config.toml
arch = "xception"
model = "image classifier"
dataset = "patchworks of several textures"
train_examples = 145000
image_size = 64
grayscale = true
crop_scale_min = 1
horizontal_flip = true
targets = ["centre pattern"]
num_classes = 32
norm = "batchnorm"
activation = "relu"
depths = [3, 3, 3]
kernel_size = 3
stem = "single"
widths = [128, 256, 512]
loss = "cross_entropy"
init = "trunc_normal_002"
residual_init = "none"
optimizer = "muon"
muon_scale = "original"
lr = 0.039
momentum = 0.98
nesterov = false
orthogonalizer = "newton_schulz_5"
adamw_lr_other_params = 0.0016
steps = 8300
batch_size = 512
epochs = 29.3
lr_schedule = "wsd"
decay_fraction = 0.2
final_lr_fraction = 0
warmup_steps = 410
weight_decay = 0.009
adamw_weight_decay_other_params = 0.05
Rows from block 3 of a small image classifier, named by matrix and row number. Rows with one number belong to one channel. Each number is 200 + 20 x the weight over its row's rms, rounded and kept within 0 to 999. All counts start at 0.
After each channel's rows are labels from the 100 images, of 14848, where the channel reaches its highest value: "patch colour" is the nearest of a few named colours to the mean colour under the peak; "strongest on" is what is common among them. Only what is clearly more common there than usual is listed. The data: patchworks of several textures.
# convs1: first pointwise conv (model.blocks.3.convs.1.weight, 256x128x1x1), inputs 64-127
# convs3: second pointwise conv (model.blocks.3.convs.3.weight, 256x256x1x1, transposed), outputs 86-171

convs1.17,216,169,224,220,204,189,222,168,224,206,185,202,173,174,183,196,214,132,193,225,208,188,187,184,200,226,236,221,223,180,199,169,194,207,194,214,183,172,193,217,189,189,206,206,204,183,194,176,227,174,170,199,194,203,202,161,212,192,228,189,190,175,191,169
convs3.17,187,193,219,182,195,221,211,224,169,214,201,178,184,229,135,189,194,217,168,187,216,171,207,161,225,196,189,205,179,221,187,188,191,189,215,179,188,204,230,211,185,168,191,225,185,146,201,209,205,221,195,221,220,221,208,220,221,184,186,199,203,218,217,216,195,210,191,217,225,200,218,182,204,168,196,157,181,192,187,196,204,215,217,200,192,197
patch colour: white
strongest on: spiral

convs1.242,178,166,239,206,199,202,202,211,210,202,195,194,210,187,213,212,176,199,241,190,206,191,206,218,253,232,205,194,212,177,198,197,184,242,185,212,213,222,204,166,206,189,179,197,205,179,223,196,171,204,174,195,203,217,208,165,172,197,201,221,217,192,156,252
convs3.242,204,149,224,196,192,213,197,211,205,214,208,203,190,183,190,241,213,182,223,195,228,180,215,252,198,197,180,194,195,177,192,179,225,191,197,205,227,205,240,194,194,188,205,196,204,219,200,193,178,249,192,195,170,189,226,182,254,217,142,213,197,212,186,209,183,218,211,212,203,187,196,181,221,187,226,199,193,162,176,212,220,182,197,227,211,201
patch colour: white
strongest on: honeycomb; centre pattern: honeycomb

convs1.112,186,229,190,154,212,209,198,205,212,214,208,227,173,184,231,194,215,227,191,200,219,158,209,203,186,204,215,187,202,216,194,178,201,197,189,182,199,219,197,220,195,226,209,215,175,220,219,209,194,243,204,188,181,196,183,213,198,188,233,230,177,199,192,170
convs3.112,195,195,185,209,186,228,187,222,168,207,200,199,203,203,185,229,244,195,180,210,206,188,198,197,186,189,219,172,205,185,226,198,194,181,191,213,186,179,198,190,167,222,200,202,173,213,172,228,176,167,202,192,211,243,218,192,194,183,160,214,201,205,189,214,189,214,202,197,217,191,222,206,192,207,183,144,194,234,189,199,198,193,215,174,203,208
patch colour: white
strongest on: white; spiral

convs1.245,198,223,186,206,205,205,182,231,211,186,202,220,196,197,206,188,180,153,214,213,198,155,170,199,197,201,189,180,177,215,223,190,218,198,164,181,203,182,227,186,227,173,211,209,211,169,223,187,188,226,153,211,190,245,191,170,214,162,202,204,195,183,229,213
convs3.245,215,192,183,189,205,220,194,204,212,227,214,190,182,175,201,196,218,222,172,197,194,186,212,220,195,221,230,212,219,215,189,215,212,244,187,199,207,197,217,204,206,154,224,145,257,230,178,196,199,205,208,189,200,192,188,177,185,178,210,164,199,234,177,214,188,218,155,191,208,185,205,211,194,165,159,206,186,183,214,194,217,180,215,162,226,181
patch colour: black
strongest on: black; white; dotted; looped

convs1.96,202,171,210,164,201,224,203,235,214,232,202,186,187,197,201,193,206,197,229,207,245,190,179,182,196,212,203,214,170,209,192,218,181,191,206,205,222,184,191,204,187,203,240,201,204,200,206,230,218,208,203,235,215,220,173,216,196,204,215,150,217,171,214,177
convs3.96,176,152,198,197,203,183,206,187,181,176,211,212,206,203,217,232,202,183,164,179,190,207,157,174,170,188,181,203,218,191,196,200,220,216,173,196,190,205,184,210,162,189,201,225,233,194,175,182,202,202,209,205,198,176,219,183,218,223,207,202,194,179,191,205,187,202,221,200,222,197,186,184,196,193,213,227,154,191,211,191,181,217,187,194,155,166
patch colour: white
strongest on: wavy

convs1.94,210,200,168,220,194,169,185,227,208,180,205,202,186,218,209,231,205,165,217,222,215,174,198,205,209,232,237,222,178,222,209,221,220,212,211,225,200,152,213,152,177,218,239,198,211,164,169,186,195,209,198,208,208,189,193,191,197,202,219,210,187,185,217,189
convs3.94,219,197,226,219,181,182,257,187,198,170,203,193,163,198,236,195,230,221,236,174,210,209,213,201,179,232,218,206,177,194,216,213,178,190,180,173,219,182,185,174,183,213,192,200,200,218,228,240,204,187,178,208,176,203,213,220,229,214,216,192,188,210,208,189,236,180,193,182,169,208,208,185,216,211,205,179,198,218,207,215,232,199,190,208,207,195
patch colour: white
strongest on: cracked

convs1.55,190,203,190,212,214,184,199,211,223,205,192,213,208,179,224,214,222,224,196,221,189,176,211,209,207,171,197,204,211,199,195,240,177,199,218,203,163,183,219,183,210,192,205,194,202,189,193,196,199,204,191,222,170,188,211,163,195,202,225,208,186,191,185,156
convs3.55,207,181,197,195,210,227,204,158,205,238,199,181,199,205,190,202,223,188,154,214,188,167,190,200,201,200,168,209,223,200,202,191,197,207,222,189,215,198,253,172,179,215,184,186,216,215,199,187,223,215,194,198,198,180,195,204,198,196,216,201,186,197,218,230,189,215,184,227,170,226,191,213,161,210,200,238,231,198,195,251,214,165,241,187,235,174
patch colour: black
strongest on: black; speckled

convs1.249,196,180,175,183,245,223,177,181,225,187,205,181,226,204,226,174,201,220,210,232,206,186,173,206,187,195,191,209,200,208,206,213,201,231,209,239,206,169,200,187,205,215,219,220,223,209,207,196,238,174,225,176,197,194,191,205,213,241,247,222,189,237,215,237
convs3.249,201,260,227,183,209,211,194,186,170,198,182,238,195,225,165,194,180,183,205,171,223,220,226,169,232,204,201,192,192,214,191,206,179,215,202,212,222,176,236,219,219,193,238,195,197,217,195,189,197,204,211,191,195,163,184,190,188,206,191,244,219,192,220,188,175,193,224,194,238,173,225,226,216,212,175,183,184,220,191,179,204,187,195,170,212,210
patch colour: white
strongest on: labyrinth

convs1.207,202,160,198,209,221,206,192,206,238,203,187,216,232,146,200,180,144,207,190,208,152,227,185,183,170,182,189,210,195,180,179,157,174,171,193,169,198,204,195,193,190,206,175,186,189,219,188,196,197,208,211,165,213,210,205,158,213,198,209,195,202,209,204,204
convs3.207,195,180,207,229,205,249,207,200,176,194,193,215,211,202,226,191,178,201,181,209,187,197,211,196,208,234,218,208,203,189,205,202,183,218,222,214,199,178,203,220,196,203,191,192,199,195,160,188,198,200,216,193,191,169,208,214,182,236,218,205,219,220,193,202,170,205,170,214,167,170,197,175,205,194,226,184,201,230,187,225,183,150,182,185,208,208
patch colour: white
strongest on: white; speckled

convs1.139,196,217,204,203,214,186,218,219,193,216,178,199,208,207,176,195,190,219,196,174,193,207,208,181,198,228,208,237,179,188,211,221,212,184,186,218,194,155,233,185,169,198,216,227,226,158,177,213,202,169,198,226,178,165,227,190,227,209,200,221,156,163,208,230
convs3.139,198,209,210,214,215,193,185,206,194,158,199,187,192,214,216,175,232,190,196,197,213,197,254,194,223,186,206,219,243,203,220,236,209,155,234,149,201,181,200,177,178,240,213,196,181,194,203,230,206,201,197,163,239,184,225,201,204,200,222,184,177,220,183,190,217,221,206,170,192,182,164,194,192,201,211,200,180,198,191,225,195,200,207,193,205,181
patch colour: white
strongest on: cracked; veined; honeycomb

convs1.72,188,177,246,204,200,226,192,212,205,191,205,206,195,213,224,153,201,215,226,182,216,207,199,194,206,190,226,196,229,218,219,170,184,184,184,165,202,185,197,195,189,160,233,167,228,180,173,184,185,215,200,226,187,205,234,200,201,219,259,198,216,174,199,204
convs3.72,183,189,186,207,228,194,223,215,194,216,214,193,185,211,176,202,190,205,187,170,222,224,182,177,164,206,214,194,209,225,194,163,198,202,187,228,205,223,201,204,210,192,183,197,230,219,191,229,184,222,188,184,206,192,195,185,241,196,206,228,224,191,160,184,191,237,232,198,198,187,203,208,215,195,206,182,244,198,212,156,198,216,215,222,210,175
patch colour: white
strongest on: honeycomb; checkered

convs1.155,166,190,198,215,161,161,236,200,158,175,208,213,219,220,160,195,208,229,189,210,215,220,150,217,195,159,171,235,190,211,206,216,198,187,216,182,171,179,213,193,213,230,185,205,190,188,216,219,216,204,192,202,211,194,205,240,194,202,226,198,207,232,187,198
convs3.155,192,203,228,206,200,206,179,187,202,241,209,216,186,187,168,151,162,216,208,204,231,202,194,186,214,198,200,164,183,186,208,181,186,179,212,196,225,214,188,179,214,158,193,205,198,207,206,204,207,181,157,176,218,237,239,213,195,225,190,208,170,210,228,200,199,216,206,208,201,202,181,182,210,178,214,219,176,213,224,214,157,168,212,197,211,174
patch colour: white
strongest on: white

convs1.20,185,195,206,194,190,176,243,207,204,212,196,213,177,184,168,225,202,192,190,266,200,198,206,203,168,184,174,186,215,240,173,205,169,224,225,201,195,187,204,226,183,190,225,184,200,164,205,192,148,190,199,219,203,213,221,197,182,247,200,215,201,205,180,207
convs3.20,217,218,218,196,211,200,210,228,185,192,205,209,213,203,206,231,199,223,214,168,249,159,200,214,179,195,217,162,205,194,196,226,229,211,162,209,198,185,175,194,219,201,175,213,196,192,202,159,210,203,217,210,196,191,195,233,186,155,218,192,211,208,169,203,211,216,191,197,226,180,210,215,164,190,219,209,173,195,161,164,181,186,181,199,210,212
patch colour: white
strongest on: speckled; spotted

convs1.40,181,198,206,210,196,170,202,211,220,197,194,195,193,210,214,191,214,228,244,208,219,186,213,182,178,193,189,197,254,186,220,213,246,201,216,200,217,203,171,165,152,238,207,209,205,236,182,179,173,214,201,212,192,170,159,189,213,196,208,198,209,201,203,178
convs3.40,183,208,194,212,233,194,195,190,202,192,210,194,227,183,199,196,220,175,228,199,215,208,222,165,195,189,205,187,222,213,205,229,179,191,180,186,196,225,180,227,165,232,234,194,192,206,189,210,190,219,190,182,208,184,205,250,180,181,184,182,179,162,202,218,217,220,201,195,208,215,191,220,174,204,208,182,233,201,203,181,242,191,187,201,232,222
patch colour: white
strongest on: honeycomb; bubbly

convs1.250,232,220,187,193,160,199,200,192,182,186,227,214,208,192,184,225,195,188,227,193,223,196,185,203,190,232,213,185,221,174,180,185,241,162,184,199,215,205,203,178,191,217,189,188,207,237,191,219,204,204,174,183,196,201,204,207,181,206,195,195,156,192,182,247
convs3.250,161,194,212,212,226,204,197,232,198,215,179,234,186,196,237,212,197,209,221,202,202,198,172,171,201,162,224,192,195,218,205,165,215,191,209,190,203,178,177,181,191,187,181,178,197,198,224,232,225,191,181,228,222,219,210,195,183,175,200,185,210,214,175,188,184,237,220,195,216,178,185,194,181,254,234,201,181,172,205,168,198,216,225,218,208,190
patch colour: white
strongest on: dotted; checkered